config.yaml
input: "log_mel"
arch: "squeezenet"
norm: "batchnorm"
hidden_act: "relu"
depths: [3, 6, 3]
stem: "deep"
widths: [160, 240, 352]
loss: "cross_entropy"
beta1: 0.9
merge_dims: false
batch_size: 64
Rows from block 5 of a small sound classifier, named by matrix and row number. Rows with one number belong to one channel. Each number is 200 + 30 x the weight over its row's rms, rounded and kept within 0 to 999. All counts start at 0. After the name is the row's rms in percent of the matrix's.
After each channel's rows are labels from the 100 clips, of 14976, where the channel reaches its highest value: "strongest on" is what is common among them. Only what is clearly more common there than usual is listed. The data: synthesised sound scenes: up to three everyday sounds over a background.
# sq0: squeeze pointwise conv (model.blocks.5.sq.0.weight, 60x240x1x1), inputs 0-59
# e10: expand pointwise conv (model.blocks.5.e1.0.weight, 120x60x1x1, transposed), outputs 0-59
# e30: expand 3x3 conv (model.blocks.5.e3.0.weight, 120x60x3x3, transposed, each kernel summed), outputs 0-59

sq0.11,100,156,200,200,244,251,235,200,244,200,153,200,200,200,157,200,290,200,232,200,200,248,254,200,200,200,155,200,200,260,200,200,200,200,200,200,200,200,200,200,200,200,200,200,200,154,200,161,200,200,200,200,200,200,258,200,129,157,200,166,200
e10.11,101,200,246,169,242,146,267,200,200,200,142,200,200,154,200,200,200,200,200,200,200,200,200,200,200,200,136,247,264,200,200,200,200,242,164,200,236,200,260,200,200,298,200,200,200,200,200,200,200,200,200,200,200,200,200,200,200,200,200,200,200
e30.11,101,156,180,200,169,197,198,242,238,200,205,158,163,184,261,195,240,183,205,181,211,167,200,200,225,194,228,234,198,205,186,238,228,213,260,191,177,259,171,272,183,158,236,258,233,219,158,191,190,214,193,167,210,223,187,160,164,174,208,158,216
strongest on: background: none; siren; beeping

sq0.19,100,200,200,200,200,200,200,200,200,237,200,200,237,200,200,200,117,146,200,200,200,200,200,200,143,200,200,200,200,200,200,237,200,200,200,200,200,200,200,154,200,231,200,135,200,200,200,200,200,200,263,143,200,200,200,200,200,200,200,200,200
e10.19,089,200,152,200,200,258,200,200,200,117,200,200,200,254,200,200,200,131,200,167,249,200,200,200,200,166,200,200,200,200,278,200,200,200,169,200,200,200,200,249,200,200,200,200,105,200,200,271,200,200,200,200,200,200,141,200,145,200,200,200,200
e30.19,101,192,198,187,182,157,194,218,177,257,244,192,251,180,188,172,178,150,196,221,214,203,200,242,192,214,194,176,213,166,231,210,137,167,200,196,150,215,200,181,184,220,161,151,223,210,212,193,233,180,152,233,185,198,196,223,219,185,201,213,244
strongest on: helicopter

sq0.49,103,200,163,200,200,200,271,200,200,200,200,200,200,200,200,158,146,234,223,144,169,200,168,200,200,200,200,200,141,200,200,200,200,200,200,200,200,242,200,200,162,141,135,200,150,200,200,264,200,200,260,200,164,200,200,200,200,200,200,200,150
e10.49,095,200,200,200,200,200,200,200,200,200,200,200,200,200,123,200,200,200,200,279,200,264,200,200,200,200,200,200,260,200,200,141,200,241,200,200,200,200,162,200,200,200,159,161,145,284,200,170,245,200,200,200,200,155,200,154,200,163,200,200,200
e30.49,092,197,185,179,172,193,219,127,238,214,198,212,179,200,134,188,163,233,161,206,184,175,191,200,180,214,200,217,177,192,184,201,161,184,205,195,118,207,235,199,225,175,179,183,204,195,161,202,260,199,196,189,279,171,171,234,192,135,186,200,181
strongest on: background: none; bird chirping; first sound: bird chirping

sq0.32,111,244,200,200,200,200,200,166,200,200,200,200,232,200,127,200,286,200,248,130,200,200,200,200,139,269,200,200,200,200,246,200,200,200,255,242,200,200,200,200,250,200,200,153,200,200,200,200,200,200,251,200,200,242,200,271,200,248,164,200,200
e10.32,111,200,200,200,249,200,148,200,247,166,200,200,200,200,200,157,243,200,146,200,153,200,200,200,152,237,258,200,252,169,200,250,200,200,157,200,200,200,200,200,200,141,245,200,200,200,253,200,200,152,164,200,142,200,200,243,200,200,200,200,200
e30.32,083,185,211,225,226,169,223,234,242,172,185,294,215,185,199,207,216,189,177,228,173,218,221,236,154,187,162,196,201,227,206,190,200,232,189,233,141,208,200,288,217,225,172,199,204,228,223,172,190,213,298,134,207,211,179,204,183,180,220,183,212
strongest on: typing

sq0.30,101,200,120,231,200,200,200,200,119,200,200,245,200,200,200,200,200,200,137,200,200,200,200,200,200,262,200,200,200,200,200,200,200,276,200,252,200,200,200,170,200,200,136,200,200,200,129,200,200,200,200,200,200,200,200,200,200,255,137,200,200
e10.30,099,200,164,200,158,200,200,200,200,200,200,200,200,200,200,200,248,200,253,200,166,200,253,200,155,200,234,200,200,243,200,200,200,200,200,200,200,247,200,200,247,200,159,167,200,200,135,244,200,166,152,200,200,159,200,200,200,273,200,141,200
e30.30,094,209,202,262,186,188,214,154,166,215,132,195,200,162,200,217,179,203,172,182,197,178,208,181,234,200,226,202,189,162,171,211,216,213,201,230,183,225,274,227,163,214,208,198,200,184,182,213,143,129,207,241,161,235,246,254,190,250,224,141,241
strongest on: clock ticking

sq0.33,096,200,200,136,200,200,264,200,200,200,144,200,155,200,200,200,200,200,156,200,200,268,200,200,200,200,200,200,200,200,126,200,200,154,240,149,159,200,200,200,251,175,200,200,200,200,200,296,200,200,133,200,200,200,200,244,200,200,151,200,254
e10.33,104,200,200,200,200,200,200,200,240,200,200,256,200,200,200,156,200,200,137,200,200,200,131,200,259,200,200,281,200,165,200,200,200,200,200,248,200,151,200,241,154,118,200,147,200,200,169,200,200,200,200,200,200,200,200,200,251,200,200,159,285
e30.33,110,200,175,233,161,149,234,207,214,164,226,175,191,158,164,149,162,195,138,188,191,199,187,213,184,190,186,178,136,176,162,175,208,188,272,259,154,253,254,211,182,207,211,217,160,234,200,238,204,211,233,161,213,224,200,196,310,243,190,221,205
strongest on: electric buzz; fly buzzing

sq0.28,097,200,237,200,200,231,200,241,253,200,200,156,200,200,200,200,200,200,200,200,169,129,247,200,200,240,200,200,200,200,200,175,200,149,200,200,200,200,242,172,164,200,200,125,200,200,200,200,133,200,200,200,144,200,200,247,200,200,200,228,262
e10.28,100,250,153,200,200,200,200,200,200,200,200,200,278,200,152,200,154,200,200,240,200,239,200,200,200,200,248,200,162,200,200,200,200,200,200,164,255,235,200,200,200,200,200,156,200,200,243,200,200,200,145,200,254,246,200,229,200,244,238,200,200
e30.28,113,200,259,151,148,170,169,198,206,197,183,161,253,140,195,200,187,188,208,175,200,234,175,193,184,189,148,179,208,178,213,171,185,182,251,173,249,188,201,200,202,159,158,194,236,260,212,242,225,214,219,148,137,200,225,200,245,244,197,233,213
strongest on: engine

sq0.55,096,175,159,241,200,200,150,200,255,154,200,259,200,200,200,200,200,200,281,200,200,200,200,200,200,200,200,140,200,252,200,200,200,200,200,200,200,200,200,200,200,200,200,200,200,200,133,200,200,200,200,145,200,253,200,200,200,200,200,200,174
e10.55,114,200,200,289,200,139,200,200,164,200,200,200,200,153,200,250,236,200,200,200,200,200,200,200,242,261,200,200,200,200,200,163,160,119,233,200,200,200,200,169,166,200,200,147,200,150,200,200,200,200,200,200,200,235,200,238,151,200,200,200,166
e30.55,110,203,200,196,200,165,166,185,199,197,177,237,157,167,223,229,230,231,186,209,222,234,190,206,209,202,224,250,142,220,175,155,175,188,201,151,198,178,212,165,163,168,173,193,204,194,125,188,153,156,163,203,212,200,194,210,210,169,208,202,228
strongest on: water drop

sq0.50,108,200,129,200,163,200,153,258,200,200,200,200,200,131,200,200,200,200,141,200,200,200,200,200,120,174,147,163,155,200,200,181,200,149,200,200,138,200,200,200,200,200,200,250,200,119,138,200,166,158,200,200,176,200,200,244,236,200,200,158,200
e10.50,101,156,253,200,232,200,250,156,200,200,153,200,200,200,155,200,243,246,200,200,200,251,200,200,150,245,200,200,200,273,200,200,251,200,200,200,120,200,200,263,200,238,160,200,150,200,200,138,200,239,200,200,200,200,200,241,136,148,118,239,200
e30.50,101,135,200,186,215,169,157,210,215,184,178,213,203,201,182,213,176,255,183,236,153,218,233,235,221,226,159,186,183,202,250,218,174,153,201,170,187,182,239,237,230,158,218,127,222,220,239,227,200,193,191,206,150,186,196,252,172,206,237,225,182
strongest on: background: none; beeping; bird chirping; first sound: beeping

sq0.41,105,200,248,200,200,200,200,200,200,200,200,200,200,200,200,200,200,200,200,200,200,200,200,200,200,233,200,184,239,157,200,200,233,153,200,252,132,200,200,200,200,127,200,200,200,200,152,200,200,258,163,200,200,200,200,244,200,133,200,168,200
e10.41,119,145,200,244,200,200,200,200,166,147,256,200,200,200,200,200,200,200,200,200,200,168,200,200,200,262,200,200,147,169,200,200,200,200,200,171,274,243,235,169,250,200,200,250,200,200,200,246,200,200,200,200,200,200,200,141,200,157,200,200,234
e30.41,092,154,211,250,186,161,204,188,178,227,209,233,154,200,233,190,222,187,229,203,171,230,148,230,232,251,225,167,257,232,273,173,192,182,233,213,174,208,187,196,166,172,203,217,216,178,200,189,186,174,197,157,197,204,205,203,201,200,216,215,167
strongest on: bird chirping; typing; first sound: bird chirping

sq0.40,102,147,200,170,122,143,200,200,200,200,200,200,252,166,200,200,200,200,200,200,200,232,200,200,200,253,200,171,168,130,200,264,200,200,238,200,200,200,200,200,150,200,200,200,200,200,200,200,200,135,200,258,233,200,173,200,250,200,200,200,158
e10.40,090,200,132,200,163,200,139,245,200,235,200,200,146,121,132,291,200,200,200,200,200,200,200,200,200,200,200,200,200,200,200,257,200,155,200,200,200,200,168,200,200,200,200,200,247,200,153,200,254,200,200,200,126,200,200,200,200,200,200,200,200
e30.40,096,224,184,183,167,253,172,200,253,200,200,162,158,180,196,173,194,175,212,179,200,215,251,217,200,169,216,216,162,162,184,177,200,200,150,243,174,287,158,169,176,158,203,214,176,166,224,162,224,200,200,207,231,169,262,221,163,244,230,148,220
strongest on: background: none

sq0.13,089,200,200,200,200,200,200,148,200,246,200,200,200,150,200,267,200,200,262,200,109,200,149,200,200,284,135,200,200,252,200,155,200,159,225,200,200,162,249,200,200,128,235,173,200,200,143,200,121,200,200,200,200,125,200,200,163,200,287,200,164
e10.13,088,200,200,200,200,200,254,200,200,200,200,200,200,200,130,200,200,200,136,200,200,200,200,200,200,200,200,200,157,200,200,200,200,155,153,200,200,200,141,200,200,200,149,200,200,200,200,253,200,136,266,144,200,200,200,200,200,146,277,200,200
e30.13,096,178,160,187,200,188,186,141,216,191,153,162,161,170,169,214,185,190,179,173,197,171,188,195,183,165,205,200,220,237,212,164,176,222,163,248,183,230,154,215,173,208,189,207,200,169,184,212,196,181,170,154,214,169,200,199,145,165,160,238,236
strongest on: crickets; stream

sq0.2,105,200,200,143,246,200,200,200,200,200,171,200,200,200,200,200,200,200,152,200,200,124,236,134,245,200,200,200,200,241,200,200,115,200,200,200,153,168,200,200,200,200,200,146,200,200,146,248,200,200,200,277,200,200,151,157,200,200,200,200,200
e10.2,109,200,200,200,200,200,255,200,269,200,172,244,200,200,200,253,200,200,200,200,146,200,200,252,200,240,200,164,200,239,163,200,249,173,200,200,167,200,200,200,200,200,141,250,200,200,200,200,200,142,200,267,200,237,200,165,148,293,200,200,200
e30.2,092,183,206,204,251,233,266,218,239,200,226,198,235,197,217,180,227,129,206,212,235,193,200,167,196,198,167,199,181,200,184,215,238,233,270,198,190,217,233,243,205,224,245,159,187,246,170,226,185,185,144,201,175,236,217,194,196,224,168,137,230
strongest on: electric buzz

sq0.58,092,144,144,200,200,200,200,271,200,200,200,200,200,200,284,200,150,151,200,149,246,161,231,200,200,200,200,200,200,200,148,200,200,255,200,200,200,200,233,200,200,200,243,200,200,200,200,200,200,200,200,200,200,200,129,200,252,200,200,273,200
e10.58,096,200,200,200,200,200,138,144,166,200,285,200,137,249,200,200,200,200,200,150,200,200,200,200,200,200,200,129,200,200,200,200,260,256,200,200,200,200,200,200,200,160,157,200,200,200,261,143,200,200,200,200,153,200,148,151,200,200,200,200,132
e30.58,091,196,183,164,172,153,180,218,121,197,159,174,216,174,209,255,176,175,190,193,156,190,181,243,199,222,240,167,152,164,213,158,158,190,192,167,221,183,192,214,156,200,175,152,201,201,234,233,215,210,202,200,188,154,191,221,177,207,178,141,222
strongest on: stream

sq0.47,087,200,200,247,200,200,200,200,259,200,200,200,146,200,275,200,153,200,150,200,200,200,200,200,156,200,200,200,160,200,200,200,123,254,200,200,200,200,200,200,159,200,138,200,200,200,200,200,270,200,200,142,171,200,200,200,162,200,144,200,313
e10.47,094,200,200,200,200,200,200,200,200,148,200,200,242,200,200,200,260,200,200,200,200,200,162,200,255,163,200,200,141,200,142,200,200,200,200,200,200,159,200,279,140,156,200,256,261,200,200,200,200,200,200,265,200,200,200,200,200,200,200,235,200
e30.47,094,255,231,200,213,202,199,251,240,201,240,216,249,221,190,190,153,239,229,256,238,197,211,224,202,218,248,190,212,170,158,191,232,177,234,160,207,142,217,147,188,216,188,232,184,216,170,250,200,200,162,223,177,221,194,159,176,167,196,182,217
strongest on: zipper

sq0.23,106,245,145,230,200,132,200,200,240,200,200,156,200,200,200,235,200,200,200,200,200,200,154,150,258,200,200,200,200,243,200,200,200,148,200,200,200,153,200,200,267,200,200,200,233,200,200,251,200,200,200,200,200,200,173,200,200,200,200,200,200
e10.23,110,234,200,200,260,200,279,200,200,200,267,200,144,200,200,200,134,200,200,200,200,200,200,200,200,200,200,200,163,200,200,160,146,200,200,149,233,200,200,200,200,228,256,200,200,200,261,200,200,200,238,140,200,160,140,200,281,234,200,200,200
e30.23,112,202,193,227,238,280,200,183,234,221,178,212,200,216,219,223,205,186,216,210,200,189,149,216,219,141,180,180,214,200,182,181,190,217,171,216,208,195,215,158,200,210,202,190,269,256,171,211,215,237,175,214,178,268,175,199,221,234,168,247,219
strongest on: background: none; crickets

sq0.12,107,200,200,200,241,200,200,200,200,200,200,200,200,117,200,200,200,200,157,177,200,149,200,200,200,200,258,200,200,200,239,129,200,200,247,137,200,200,200,119,200,200,252,200,174,224,200,200,157,260,200,200,149,200,200,200,156,200,200,200,200
e10.12,117,200,200,200,167,200,200,241,200,149,200,200,136,200,271,152,162,200,152,151,200,200,137,200,200,200,256,173,146,200,200,161,200,200,200,200,200,200,200,248,200,155,160,200,200,200,200,200,200,200,200,200,200,142,200,200,141,167,163,200,238
e30.12,107,271,239,209,181,211,194,247,228,211,223,193,200,198,197,180,181,187,147,226,183,198,198,206,186,192,191,175,221,263,214,176,144,173,213,198,200,181,193,214,196,223,149,236,211,193,193,189,194,158,171,170,227,157,217,185,258,189,200,195,200
strongest on: water drop; background: none; first sound: water drop

sq0.51,101,200,200,200,156,200,200,152,177,200,200,159,200,200,200,200,200,200,168,200,200,200,200,200,200,200,200,200,200,255,200,200,200,200,200,200,226,200,131,233,241,200,200,200,238,200,200,200,200,200,200,200,200,242,200,200,200,150,200,200,200
e10.51,097,200,135,200,200,134,258,200,200,200,200,262,167,200,200,200,235,245,200,200,244,200,200,200,200,200,200,200,200,200,200,200,200,200,249,254,200,200,200,137,200,200,200,200,200,251,110,200,133,200,200,200,200,200,200,299,200,200,200,200,200
e30.51,085,197,211,232,234,213,178,204,224,219,246,182,216,175,228,214,192,191,154,160,121,223,215,231,219,157,209,181,224,193,200,240,242,172,202,229,176,242,202,239,181,180,199,213,152,183,181,204,257,202,210,218,174,208,208,151,244,213,213,174,200
strongest on: doorbell; background: none; first sound: doorbell

sq0.8,099,200,200,200,200,200,200,134,276,234,237,200,200,200,200,200,200,200,200,200,200,200,168,200,200,200,200,200,200,200,200,200,237,200,200,200,200,142,200,200,200,200,237,200,200,261,200,200,200,235,240,200,200,200,159,200,200,200,200,200,200
e10.8,092,200,200,200,200,200,200,110,144,238,200,200,200,200,200,200,200,200,254,200,200,140,200,151,245,200,200,254,200,252,200,142,200,200,200,200,200,200,200,200,200,200,279,200,200,200,200,200,147,153,200,200,261,200,200,170,200,200,200,200,200
e30.8,101,235,176,197,229,232,168,247,191,205,215,209,208,188,216,144,204,149,154,173,240,260,166,220,178,216,219,182,186,189,216,189,172,198,264,186,167,185,280,221,213,245,169,218,187,249,224,230,208,188,163,221,208,207,250,178,187,269,212,219,149
strongest on: clock ticking; water drop

sq0.1,105,230,200,124,142,200,200,200,200,249,237,200,200,239,259,200,200,200,147,200,200,200,157,200,200,200,223,186,252,200,200,200,200,200,200,200,144,200,200,200,200,156,200,200,200,200,149,200,231,200,200,116,150,200,200,200,200,139,200,200,200
e10.1,100,200,264,200,200,273,152,200,200,200,148,200,200,200,200,200,158,200,200,200,142,255,200,200,200,200,200,200,160,200,200,200,200,200,200,200,200,200,200,200,149,200,142,158,248,126,200,230,200,200,200,153,260,200,146,266,200,131,153,200,200
e30.1,112,237,189,184,229,182,261,251,171,226,203,246,199,218,187,166,187,234,180,175,181,219,187,217,230,220,193,225,196,226,180,215,172,152,184,178,141,223,166,180,158,242,213,168,177,203,177,151,189,184,160,245,185,208,166,223,232,226,255,140,182
strongest on: bird chirping; background: none; first sound: bird chirping

sq0.10,105,148,200,200,163,236,200,200,200,243,200,200,200,200,138,233,200,200,200,200,200,200,200,200,148,200,200,200,200,200,200,157,159,200,200,138,254,141,200,244,200,200,200,200,200,200,200,200,200,200,157,200,200,148,200,200,200,200,200,200,200
e10.10,101,200,267,200,200,200,200,200,200,250,200,146,200,254,200,200,200,200,200,200,263,200,200,200,200,200,200,156,136,200,200,200,200,200,200,200,200,200,159,200,200,147,200,200,243,200,141,200,167,147,200,200,200,200,284,200,200,241,200,200,200
e30.10,105,151,206,180,246,218,273,236,204,242,200,200,179,231,200,144,251,174,213,125,239,159,188,216,148,210,214,228,232,175,203,185,157,210,234,250,184,203,232,221,186,246,210,226,157,164,199,207,189,192,195,206,204,182,140,199,189,191,202,208,183
strongest on: background: none; doorbell; first sound: doorbell